Weights of a small image captioner: encoder norm layernorm, 5700 steps.
Rows from block 10 of the image encoder of a small image captioner, named by matrix and row number. Rows with one number belong to one neuron. Each number is 500 + 50 x the weight over its row's rms, rounded and kept within 0 to 999. All counts start at 0. Numbers have three digits each.
After each neuron's rows are labels from the 100 images, of 14976, where the neuron reaches its highest value: "top examples" is what is common among them. Only what is clearly more common there than usual is listed. The data: rosettes with rotational symmetry. In brackets: how many of the 100.
# fc1: MLP up (encoder.blocks.10.mlp.fc1.weight, 1536x384), inputs 96-191
# fc2: MLP down (encoder.blocks.10.mlp.fc2.weight, 384x1536, transposed), outputs 96-191

fc1.533:609595426556421559519473538524550518544524479471537637498505460461514475517468546574453559506422542493569542476521553506525449449483467536472467562552491488531454507509437485521550453424487537514533440490481533524534492556466557561453593576491540559448518474510539520468494550472528574593
fc2.533:446495535443497549486462520490480391529501496526486410485580461516422521452576528520543572527476456466528467431588486528418453510581497475491478429532529611474558543457425522503437401561519508384507574598479418437551522475510531496500530552505449564510474422535472443458441487445535546484
top examples: dark (80)

fc1.454:596467489412552455513518604470527501504507597474514491454453454478486483430499474484519445492553444535476473518499523537546496497425450483452504449442564465577496567452569471495503455536505480416420534524525505461590559411506542387467395562452553543494452568471548526499446508539547416528
fc2.454:448568550514559543510504359483485522558462412488522522554495563434538566538498587524433541508454571496555549492494554588549446529492405540525426485548489494527434438458475452563512595529500527578436521490536512531440546526454516592495476448484477470559473504497484469395508529390435437378
top examples: earthy (39); pastel (38)

fc1.400:458515554460518509548486518588507544540552533531540505641601504509495560476450419428566521485498467527539416522434498464537536419510401558490575500590519497490462467471509488452536624477525453501522562560478472460458469517500416488514502432479561435470532492481527503451518513587538553538
fc2.400:536452523554468463505390401555412501460465472440497523503444511573461449517474536484494556454537503500415596460543482542521482563412514515456396505524547550475409529591544532487478466519555485596516419488446585574490555445441449497498485481473533529431613478492473544538435475422454583513
top examples: mirrored (76); earthy (70)

fc1.440:512552487505483476450547497460592528517447550498570432589441527488553622462523525492576497552516442572488466508426507482525498523533590488483516460475453572491528534496533570510517578562552446464540466492468508458514538577482584499572471444583434416470600525532480545540535554413517542483
fc2.440:501464503553474557541480512458535472552477496453454526412466463566496518560482493541473420450488489424505606432547488501450458458486461459534445506465495480519519476491519427465560437453485580595449564569621546549464495540553456534419570534489537577439428547488463461472460476557556447417
top examples: earthy (100)

fc1.523:570514496592452540511545422460412467432437528532446512469489423526513502431491477472471540524389552495477453483541491521403586457484506544472514467501552455444492515477474369531440437550542478490463501482550544474515478406573488541561549544602489544498565512438494476457486546466560508525
fc2.523:437436514439496457382536464478522482563592520450443523467491515512488507533583520543535515562507488500570627427474522544527518453552589336521567455559492513538509461555491452627518523472442523459559547509511432511491462498552484510451436548448512535496534519500619463534461419503455466510
top examples: pastel (59); cool (35)

fc1.249:551539486491489516538530549503571547506441526524554504495522525538464573424455453444481491414531501431518518474538468596488546426499480520532410469591575497449473485408507523541619393456462465563496443546430487506453532531504487505425463520578440437473535545554517464499495538486452502514
fc2.249:502479456523517522523536549527380474474481436517506527565558519450507406460556566575584486501450536583525493498516524412507407501532484450484536511564610511586519473598445441464509480561535513491475534554550461496489463465443471569484553477519470517556545519530479453467418511491499450515
top examples: dark (50)

fc1.608:442500395507457416545518533473543536549529513617488532514492560538622451452470531441515436493482520463582485562425617385430451421454556474579414464599484494519458460496440458488600481508516477447585427448473604467542564396447462471471551500531569463583487589491502549544478483485600476524
fc2.608:589486616436560527520491496510553392474471523478518533550432499500470499525554434617433515414476447523495617601535451496436466516490453540468578521452448543518517595549393528481512510509535501512469534456490502500383464526447504504419457462482505511452450472491416535540571441558509581543
top examples: pastel (70)

fc1.296:545482460421475431478486434445467406463455511534454415476512541479509482367473451533443519512412447503535456493559553419509518430494431513446539507379489542450447483480484545547516457576473482467486429466500520464524485506460459486591560486541463531507493456543477569541414531571483560421
fc2.296:461476564486465498495571496499526488498549508512524486467582578529533606456470592451479512517492508471470533570490505554474512470522536512546469459584479472574465512576387492501543498437546471537475450556562500422513603586519532517404440490454511458496539479459564451535563500524511497491
top examples: earthy (99); three-fold (53)

fc1.114:514460540557560564479530538529555555545494524504419477478558583608453502407504486465476522562436436454477479390501433501546482477610459485440502469555516493588549445527483427483543470526557490498495501485480519492490487520452501532411503580485503508500417482431477389543509516486490406552
fc2.114:512496504364442534455509482531434391457520524457537518517486456448448531459378508527530434413545524536586445645532535472452494521545519491502481509498511522448470562420501463533520553455498452511427472577490460442521602440502525444461427523560599497439466382551577582507471459479489580484
top examples: cool (95)

fc1.754:503598477388524490420514423494432499517564439534389522475434545581474479554439599462522576487535469484573473439495452428494490583568502496464518592452475476565476470522498479461596480591521515445509573549437508504408507494475427538534510575435576458472501555506522581456446542573496494538
fc2.754:505482486520478520558459510514508475447473568495599562479548591509446523458509476511500477517391546600513518478439514563537394415506513498505456483499486420525572553473421500510540591458438473524532526533503438507455495472400459478458537428574533566532541459424519389558580402454469426457
top examples: cool (90); three-fold (75)

fc1.456:532543502543461535480462475454613550444582496425462532561472489503504516559413471561518500519475487490479423468545577529451465542516467468560550495499532466534489389532473506496518513534520454457541491504551548521541512479476584438521524485428502538491594517499527485508516492555578476568
fc2.456:564541514555442487525495465466554516467484619490577464557544357559469513471525446485543449511462442512454511533449505525529501367509491484423527537590482436521536505490489531553386471484472471522519556445567534458512492471590445439442514453526505377489514538516441546474523468529444499475
top examples: pinwheel (78); three-fold (74); pastel (51)

fc1.678:547494414437425465435428560511500464526505494513556486484520564519597518486518453461496535652416549573414427542510491571503638509487520449547585498525535452475459411513484545563482512465472518461529523475479523493448573456552533460466508392490550511402492386483495442421502516478584498440
fc2.678:532468541429530559471612504425420471573493435412441522500453498534511496525404477394487545418557540557627526521458577526461446482442386467491455420583433565439539456533535424565454520490473613454374527531508417477454576564431555429401520487508489475469502478433374471524508499514483474478
top examples: pastel (99); three-fold (36)

fc1.651:505471500509477484438479493536495568495483466470558571531501565593497468512456524472429549505490620495502524373503478514537493439520529450496516407580427485568442478549402532509527608523485491484485388472483520505648555538494447506541523453492489495510452485495503453544457484477516535562
fc2.651:517444585539495580484457595530458509475504474548404436487498478560602584501500414481503481518542516518469447379487528514556468582465500537509546565403610525630549421480533432496475530416572466458447469533487482485508511479460524492482465458492481495578455449582545471592514633531531508494
top examples: three-fold (71); dark (42)

fc1.501:483497470450518483597538458550413475434433510507561651450459443435449485400483507478514513501555597448599540637479553462553510568431560496550435536441571491450449481506441483542520444569555518609503472554471524529462420481541449538563544445463512493500512464547452519575457470434474503508
fc2.501:467517539609497548454380480491546473550559486413648476468494478481557511494511509528509497495343478514481509434547506517457385485431495445489594459566400512492517518458417486538394455520451508495469457473421432437494565525545552464375461503468557541496492494430599429460522449565549462563
top examples: vivid (97)

fc1.122:490649537531547472524559539479517508632484482460530606529534487553399447553518485533535521575473523486412464452468469449460521526645451456416558534439465454535483607399461421472587486467561511586475517479387432569486449525636592408486521477471579570464499522542526428494471484563515502437
fc2.122:449376527462449555501416471431515497402537455494469524539457497458507512479501561517443547371590519566421496468557507508455514464458448555470403505484498482517483422481497464528503531422475501435569462518487555511565591476415445485493557506501528542572488510409525571527525460494491645527
top examples: three-fold (70); earthy (64); dark (36)

fc1.345:523494621511481497455485462501506433492553471522485495547514673481511499547483583536559486463520513472468551532408530443487485487500515549486619429465445441415487404491466559590499470549489501459455484409401459504441518479518531446503588484415558482425454508457518549452560439603505449531
fc2.345:463468463505474518559537410487533522518490607433546556458416437483531502503624476486412536582426612484539521392486409494474542558473506406378512479526475393507586436401468504552429561413531515507499448549533525582527552473476533437366411453548487457514430447523457521619480439504510517453
top examples: mirrored (83); warm (49); vivid (45)

fc1.642:464542439564535431523376421536538516513494488483463514534608526504491479565474486574442462475509537511492422538506465378452502469518464593495516523444463518452451479454560494511450399468444557578518460564428499489601620516498487555505448487523524561537545482475558366569461481480467519494
fc2.642:543491632477550585575472541443566509533506513472464565496492461513479517540480486388505433349517461541519562432449477504480433516426560384484445568580462480508547463503416401472455515526461504464494510461544538536484426510494481534467525521463549477539463561577398511466549496519508538565
top examples: dark (90); three-fold (43)

fc1.110:452497540391505602583538505482575449494529586512541463579559375551443498466531435505447456490486497457445528466362527469543536532508526460462566513577474434393439555469560489531494551615524449469406470563456450514484533548441386534564550396510492415415531410529418500535510500593415535524
fc2.110:563505507526548436368542567469455506496537453570526409467432593551543482473542635455445554551446467472418446418554536501518478515542485459419510455441526518513511505506417449524460411522455388413475487537535455555564578545481531520435393610575547492600491548512459474555595596482537490474
top examples: cool (99); three-fold (35)

fc1.220:502480414566424446498392477471469528468543500473504498604523480566441526479487570549490493541501542482514489502428445522518435555496570439458432586454515441553502516420493471519568509582613496574527553486516425535475448466439496522528484458551492459553478546564422480567475552387504544521
fc2.220:473499528397505465490530509537483442492494569449507500495438489489522518543457474600464560522421452529468520592524585539522524436466481452488568491504506554446395424583418515511506548452443520522541572464500523500516542479598469421484478561441493583384535478533483465509512481583583462481
top examples: cool (82)

fc1.72:531483470473444461494557521507478468454514535487546551516471508427383540458473528503480582625400457464433525512511453453395475556478465536572506475499417511509454430382484557473497513471549506488476510471513471527478427515565459567525543484607341499527436355443609528405555506526574522461
fc2.72:413430518519511478446447519487488509493596476488461471524429464463598452440547489449507458455424492542507474594615543535473488454444530480478443495526581492504472579478445489518481448578518480441556464528405557416471510489504600499464514507493577479411529536450496525524421462506439514510
top examples: dark (100)

fc1.560:491515546486558457480455512526570506504501467576617494484430415473552530386511540459424451493550516536483571503513463478498588525539499421506446520532437528442476416430467529477397542590397455529557446561473549486436507460539525500579494504544481510456522481541537455554492578415531480585
fc2.560:567505427429541421410514464458464483546447463425411465522438562559383520450514469431576535471487537397572447541623496565486480542500519550417457413464520452503422584582479515466527499475542539560403450457377450482507529514568470573526481500502516523562548454472540571425486517535504517421
top examples: grey (50); three-fold (48)

fc1.191:480500616530530495459437482548573484426593505444444542550493539425457448553532508463578520499486528511469566535497439460557515460552576495503513467537520445443460512485529531669567452506467585470478494456470449501546520618541486516471509545435515489477453460443491579559442446479554441602
fc2.191:552498489530483526476581480474462473467481515457546485406501486501490501467459564522525443443567511517438469521479513470435431590408435438473513514499472449521431492569527537523507589504481515441423497515475379536446461511528532466528396512571486554637541516565439578498475474452431417492
top examples: dark (74); three-fold (35)

fc1.655:514422497459391467553393652539455564474398480586498457420538497544488598369479443514509493499686491477507538536440466433472524452510554517476510415483505545484485556424533475431482581556494534535542500554492564478517447490422530577532518509532502625477511445403479473473479477483550411563
fc2.655:390517538577509397463560393607512487453648440502483485484447490489381487525459595526596509491463443464551492490605456625422523451437556491467480508505491557573526504494488478495465469411500387522522458500523494471416449429489554481521401522473485527592465563486516501570524446492532543479
top examples: pinwheel (81); three-fold (80); pastel (40)

fc1.614:509505551470450519451521459592527391484454480516371504448474537539565547539407432481474530451469521467447538536447574485628498455585492533499372472594502531465489521539552443472584505499508422484463426463514509509492470465477512440534489509444451448416508497567497436472496517509363557494
fc2.614:487521564516451463428529569516490412463558505503508476498489495405577537491564557523438496375507512567518550447494543422525422509449561438473629568508509572496421531516503512591518521498488430486459587467517462528466450550519532398435527388505433525462482529425540528492469465438539468469
top examples: warm (37)

fc1.182:480435430436521557497502491588530574548575574389493439540556471534491476446507514499636572493491571517424464464524558465487392487539497609464479450476524358539520446529553522467518490465390514459400490632474573520502424564509427476501564555476494525476436539459567476466518483543487475462
fc2.182:520481470519529420576493420453460482436425514569433590552472416586528501543541450471499405578593461501547545536461484598585637479395527489448493524500421545487502526433478461527521495517518524508612497462526464509538570436486477489518560505501504485540517427553415449527572580498513513430
top examples: pastel (99)

fc1.675:422571515449562449521504602498510386525577483514405542458460535533475495452518523584468529570470603512472441514559541479497473522518531554510499558468504484490482516467437559528468432487493533509583434476485443469592493541460405376557538550483482540501505565470553498565431482493504539474
fc2.675:580515422506461491459455406492523409445509551571486489517470433474565509546520500507556463499614497498502534515558485559506471482496505452483520492563501443523519386581530506476502430497499489469508442570550535550392429528504515474488466403533440527507468440553513496452473420483409521445
top examples: off centre (66); vivid (63); warm (36)

fc1.507:517549503490512504517481503477524416462410457514527516505509516566505458474566581517525569550398451470429465468543556505552462601452440476441561536480454469406477588568438517441465449472506509448462465478468500488438480489536485523466534504507492494422452495483468350461492544614493477447
fc2.507:560462554590512487485504552558501502432499502454582480390474378508530496485531361523532443547504496447574498564510470454584476524479492493562511488501445479451533545435435496525481524541464605588445447533550471512548547495516530476488457483514533468525531469393539511424584483405444567483
top examples: vivid (64); warm (33); nine-fold (30)

fc1.143:481470442467513547523400447496502515446573507453505565425456504501428538484535453581434497448495542526507415510514467489510492518501555554565453510504512472629584428446520538502531522498517399590506498540461460536526547467505495552437558497440467553495453549564524496385542485465539518503
fc2.143:478506556497483430476545553528497510523471531528492515565571489446469519432470614492470530582441439512503591580540542546427527451495385479471489558567538454537514472537457436483513449419508616453500542498529504408459502459557480470536448450479522484501511526489472413568484536525503397459
top examples: cool (100); three-fold (61)

fc1.416:482440482508497450473519477509465526380453520517567554557483505375585415473514460515555453453505546476525505518344578495492580537579435482479497549482535479422516485483551587555588509491439538539507492498463550467570464518530533527574504536415502512420432517530477566477390507520496534508
fc2.416:531456557474372449479516544411467555532539510489516557511454475441530588524496573500564542405535481535464470481524426554486507481476536543497531490571427550571444484425442483433542577475580508511468567575460465544435458547495559498480537542578394466516469551469425491433521454483440439442
top examples: dark (99); three-fold (34)

fc1.177:528432406506437498509557499511523520583469582554565525543484435506513483476537547478487467517425528489593575449531486469530481469511583458317559462528531522447527426521469573489440478576541451526494437477574481482508373479491605466566627483598550445520409475508579513600520469505596497569
fc2.177:511524529541443518542480487484460511439553515412475496516566466480494539520476505572508594563407504602552577578477442494482486473492529547411496559543558489547531467532447519555499412429491619534457564553640581488526497475576460466514430521413477533594455441529498491431481528450515387497
top examples: pinwheel (82); three-fold (71); pastel (46)

fc1.70:511524553484502443425536547612488478575483462449525394512509623474443494476436529498551481507439432595491479507503491472477550403490539533483446560584526511423488500597482504525481553420456378467379578443490561348472440517521502517579511509400470533499570478572500490465532511524502524430
fc2.70:449468480531491501471513460506473493495568520444484455536508453464472445531489463594551478491537446553543421543539559544453493486533523480556477547435538483499544388443589480509569478527475533545536578528471444536573550492448473358497486429514487483464446483550505560492495457464482406497
top examples: earthy (100)

fc1.448:568492491493555462493507350471358486586572486522511558540474455533517461477481535473437436527517478507460473369554612512382481433481573536405438477570471495519497524484346555546548610480436563446447466435574554514555486437440498450481529526490531485411433550501528571528482495465439495584
fc2.448:362403550484507522542413531530548502444492505428608484540597572514440500570529537518541468478430452452513451521495465508563517570583444485492453462445447422534543507430533459425507534511529519463550516493482480513420599588481552537458512482462524482648537428536515468523407577581496441487
top examples: three-fold (76); cool (55)

fc1.708:442455499471467466457463515405555514529581538518479499434579469440521492455547519489655429549522497471450537570442445457509534444462486502479464533456577621552512417562497570399476409515481585417493546500479493551411482611480532604458519562527475477546469550427467517537487460553502525513
fc2.708:495499508493506492367561557545486454452481521486466512581416472511484469485359476537545514487443477483547446561462527526431508540497486513473458521503537489395472593555452423453494591494515493479507567522577529443508554529469507446485453497494626400522523457572615564583537459498437505498
top examples: warm (88); three-fold (51)

fc1.295:534537497496533462450542534558568571459521557542474443388539477383554514499530452564523564518542522448430442484497545490537348445501476480522541469503479523483447508487581555423422517486392473564528492519434487531473589557481512478524473362496474476497561427475589491470520493470492472560
fc2.295:482461565499512678508490524490475469530533494469498576539460570618564478497481464522419453476544513483506562570438455533472522528474483498556531562510496487447513529558468413547543569502554579343416525550563494510569556489463472514456520577503464559522448511472432554483503404519575458431
top examples: grey (99)

fc1.244:618408421517535502400443476636448512647477534577564545506483457513423500430505427499492465503484480538591509512477540462432477568508543550516588550415541519537538480527471580589484525590441558444435417457521505519569469566498528492516503506459488554366484469535578564523508532468411480505
fc2.244:503488496519625570507532420523494472474507452501480434543432541561520461618490472419491488470488457412525493523573525581479489482532538468453484455497505455520531542574421489467460482439394551525566531516475437440462489569458495501554510544417505552455492506592516529527481448510502463475
top examples: three-fold (67); vivid (67)

fc1.156:403422601570494577482619513451526514531478433536556569577556490582479523573533522428529528531468430480503444402493511506513541460525466469505491492569493520530543533559471534417379506537601412495613523386593424403458511448538438543580511412460454477619452576501478446464555471567553555491
fc2.156:579438531574463483507626586516532480494516501506501458459491617521496526493394470556568553503594469494474672610384523496481426542514565450544438480459576486488430575563509553612587532545439573526389505554525512551543508537434525538502501524490419470479543413426522576527396531549538399436
top examples: earthy (92); mirrored (79)

fc1.719:376479526532535479641599484523575502549508600522637526593507418519480459432534523476520524465525489506532545476503514486510557558552483453524387543458548488512443419613523526615523538520453565487454431477546473482469537480431578499583602471549593500555400580464542499479449392471603421485
fc2.719:414486426441462535467613475478400605464609521462519434467556502533505508525394555567491520613531442601465436476519583537491439512547522518501435493528414496477577476452475424510495529521437510517580566487472483600459499486445479519489524482523435536365532533472522478445517459373551442473
top examples: earthy (100)

fc1.382:476556409479526505404472485465525547502435615488474476492426448492507478497584423469463537550470498487507545495505397469449386541519433442314513489444411497507403523509449378501503574575537486466640448512400410540501477499604590406498514573461508482498485428529409498511506449571433542520
fc2.382:477425535445448366492442532454501489588488589581543465572505525531530415431577517545456517543575474546440495433444563558560495459512562483454406516536550380530450484470455504524430467465465480471447505534583591508497512495560517495565502441577508470393467560466533478471564498472642483481
top examples: mirrored (84); warm (70)

fc1.465:624589552532543501485458522473514453526606522484534526311501546572477519502490479466474461543561546563540630495460468513475508519518574489532497532484480509433504549434477451559486506486555472595473487512526491588536396477521486491607380534519473536401557561539537481463434475546560508475
fc2.465:492542461481435514520510481559466583486515459517501398521483443531507495465528582523521529516509548589476501548456491531498494520431429549422537367625518392540505473583528529444455497426483547435523408466512573471532595514463477417438536473469565421445479497517546519408524465542439496542
top examples: dark (96)

fc1.246:513538491447492513492507502508494434507537573505454440469451412468458447508525412624489548556363491411515420482494506478470538462515568568538518552514543516552589381459479547485487450503430499505483518621476442449572441502529419408619557445465484460453496555528485560495572588456456499538
fc2.246:579519570540530505560551487559514582493689433461505576535552514552503497441579532462437439573578494413501460584451513544456452462510365401470497481550415448504482551595412446440520540557466473535481501475497529433533485537556451493499552479475538596376487603457521477405512501505479481524
top examples: pinwheel (83); three-fold (82); vivid (76)

fc1.426:399415565510452479530547420546483597504458480543482573542512435515480482504597548493528562540443486528480438469484529543528476468452452502405492524470515513495523482461439476496474456514507526477389499451436427503525422595530461578460544542481475497412470540525492408598500359528434532484
fc2.426:525474369580589607426441576543523403459514492490545517568482550473430556488450404586555492474460550407451660523498465546476421631494524470509560496561452454521489523540511519537494457488389418518605505505461478512451456507525509446534475522442486502521526458520487555430519475500572570612
top examples: earthy (70)

fc1.127:579506546514514536443606428560564463563472458502460507489467518438501441469555526513492461470467519485467544562467431475516558570505554477537419516495470610471466486462465548477391477627507388443497527509571515450515511446636535484452427437507466487508564518482462523428555472467557451445
fc2.127:387475513526428456519513502435478517454451531481468476570429495524516465478547515488564510467532618448565527535496490444444403428488544442536482496413386507538556459485520471572471525470517599514532519610485493437435520491515540463521565599495466483522530456544459514496457415450497390501
top examples: grey (99)

fc1.628:512468460515500619442540509451589511431493476474520492537435511550500488530528554433425493528358530482427487461522435550590569423412481436512586469589543510486515485523421409542472579421514595443503519538571569511505370516483513440534553544472460472462490520568490497490515596478520453499
fc2.628:572494576568455398536568499526481498455517534496500480530426453458584565422454569612610507547544448495576535591399478526499390511552476506575484565495472465468473494376448537431512479532529372496421504497366480470478493573475423485461507499533564469529433473535583559389570515584515565451
top examples: mirrored (77); cool (57); pastel (42)

fc1.15:502541419492494515554483497416450454501468437474470574495433511441529453516512498423534505452544471509453527517420483418465529540492484487559441507535517457493532443485427473508536561554685482467430519525571496480524513512435430521500511419529559482487478599566477549511553488454516561474
fc2.15:494538558468505506453507524479481491504378512416435454497478457545524553476476544450510529443467450495509554557586524571539456535503434573427497487511464581479532569514553579491523433473461626467515514544535417521456505520541444518441463572553418496445547456532553409505416486573482458532
top examples: cool (86)

fc1.599:581483487646518519484570458507469447470507517497530594537445555501593517412489535480504507512548558478486488555454551544495508404578518525461550398534488464501499576498489525484544535570483447412533490472439477545472519548567469489473600520527502436559485418459528561471612466475484434458
fc2.599:485527555596541493482441456509505559523504536510486460408502466486521498515604464528548490582475504533535600569436457482555471527423558422443499562511470529490502530596429538521504446536488518544502514393451477491519505490533497460475471538608567562534497456506520451553524482494523497523
top examples: mirrored (78); vivid (70)

fc1.552:466452558559555547488498453417523588519464527502567488384498479437588506498540538535462528455462437524381521465457497481452510488521474443428527497461450455496521478566471433496499479539372489430462455421485525496497502509516420478528491452486541465610502505612486536488446487568557562529
fc2.552:507480444476412464445550585547569467447476524535574559546487488512525460489498552445521394565466572431584502433499461538529478490434540543561455531531484510542517525498527476501535513409532510462488438496527519522484527563563502464506510504451413457479491501474477514420551539510473479472
top examples: dark (100)

fc1.590:514523478468638519483547557501477469454487490505494452475466575481476551542518515547514476552491500436474468434483470510516499405436562465447545375501486643496551479506440503591438552498489469453535508511442527510456543503497532531414476561535477460577487431512502434503533521474456570483
fc2.590:438466449516446464503596475450516550437444440478452535505492585562564474468354461570562562513520529508578452462531524508476527458571560443477569425556573562546510469462482483561451507471561422469556450604586499564553455466478570413454505481567509512571500512504455494424414513385416465536
top examples: warm (55)

fc1.302:498618498435473474474531549516397366523490490548497423589602587551449463609545431540466583452546538470491494586459567479537544504538434474385537624492420440396493622510508540481498569528446526476512486485518465457455426434490403467477561512488481418518499520475518550442475530510491501499
fc2.302:496459457590469517522488566478459501535518498478460464470379455581535559523510466508490536679452370439534513510457491478522572523499440412485494550544502517507487512451551482515442421538528599575614494521360481490507562485436458450538475523476530449524457534495500452523448462527502515574
top examples: earthy (100)

fc1.414:448586434524485468463568540532580457507512503547489467518615562428544473516516457444510518510502615447489463416515461517400545385568454443437494448438600506457490427530520458519423500484431468482520465540529599476449434608533495487540422418459563425566508514550445530488484525532497490513
fc2.414:473408566543515501532399445517431546463563443528461450466453414568490589502547520521523550635538528609547452583446551486482518507543567479525521516538450471523505442499411574409463471531412593422481568484584475490508512513495548423459505461482483522454499527503496530452602534423447472505
top examples: vivid (100); three-fold (39)

fc1.605:600468410500479543528476399587426488452444509504452453489560468626483481499468516443493536524535496543533566463544479500564554513505567466504548549526588570525462513405563634529453550523513558476486522466413601441507527485509582523464519529522493418485523502486541521540435497636462497469
fc2.605:482473481511578592435448490453458498431496595581529484519406451383617484492559545503437493515552480473439459505495467552413471578586445455464570466515509455451492583567445408431524456492554466436571439548448527410390501559556421453468527467486565601522655503448509456576564527476536481527
top examples: pastel (40); vivid (39)

fc1.537:507564421534424416401473436464509482565611481484510541450676556437464509523515464560458485550523592481519515534514492452380562466574550496550550486502478501461541518421499540629473531523392549538506513538518537454506450417520478579533567502466452539477531380560520451556423377519520421534
fc2.537:557474437508548535531471473466476519518469463475484459513419590603485504475473535527583547562592539546534541484537530560525439507487441494468404467518431445481481397521445493500519531422557531491542536540504548473560525516451496461479456576541522519560532552427543593521515577479564418445
top examples: pinwheel (80); three-fold (73); vivid (58)

fc1.104:560595465492518473491486487468496503520502573544509362471434465534484531542456456533481463516480509502602556382426441422483536502547598482495481469540487534488542518511488511530497505520553543493510510488595485524486448391486594447594514501459434525488536478508439527544411458453551454569
fc2.104:494438534536486606386497583486463467388507460486531577507439538560546435452442518624506566491520516524480399586515556457509501506443400534448505506439596529407426509479476493465465545522494471589506504519382508486535582587522455475483465537583552501480470482463511559356540477530502462482
top examples: three-fold (73); cool (55); vivid (45)

fc1.482:486463561496539562538507504425497529506498428529542521494441442568527544469472488494479482528555502427485502437454501530489461465560531422478456500563514463529586519497546461557485580537521457570560512486562433464457473503511470481580444492467476493594495453512497545535419471488535463493
fc2.482:516558509536477452431529532405508485456541557455450422545513441445548582439506493560490512545540479627479463478451452494424517459552537581495532448500589507588483562447457479493447456499446533511509479407537512603525499485535448409433487516536455534465449474541431533462556514502472635497
top examples: earthy (49); grey (48)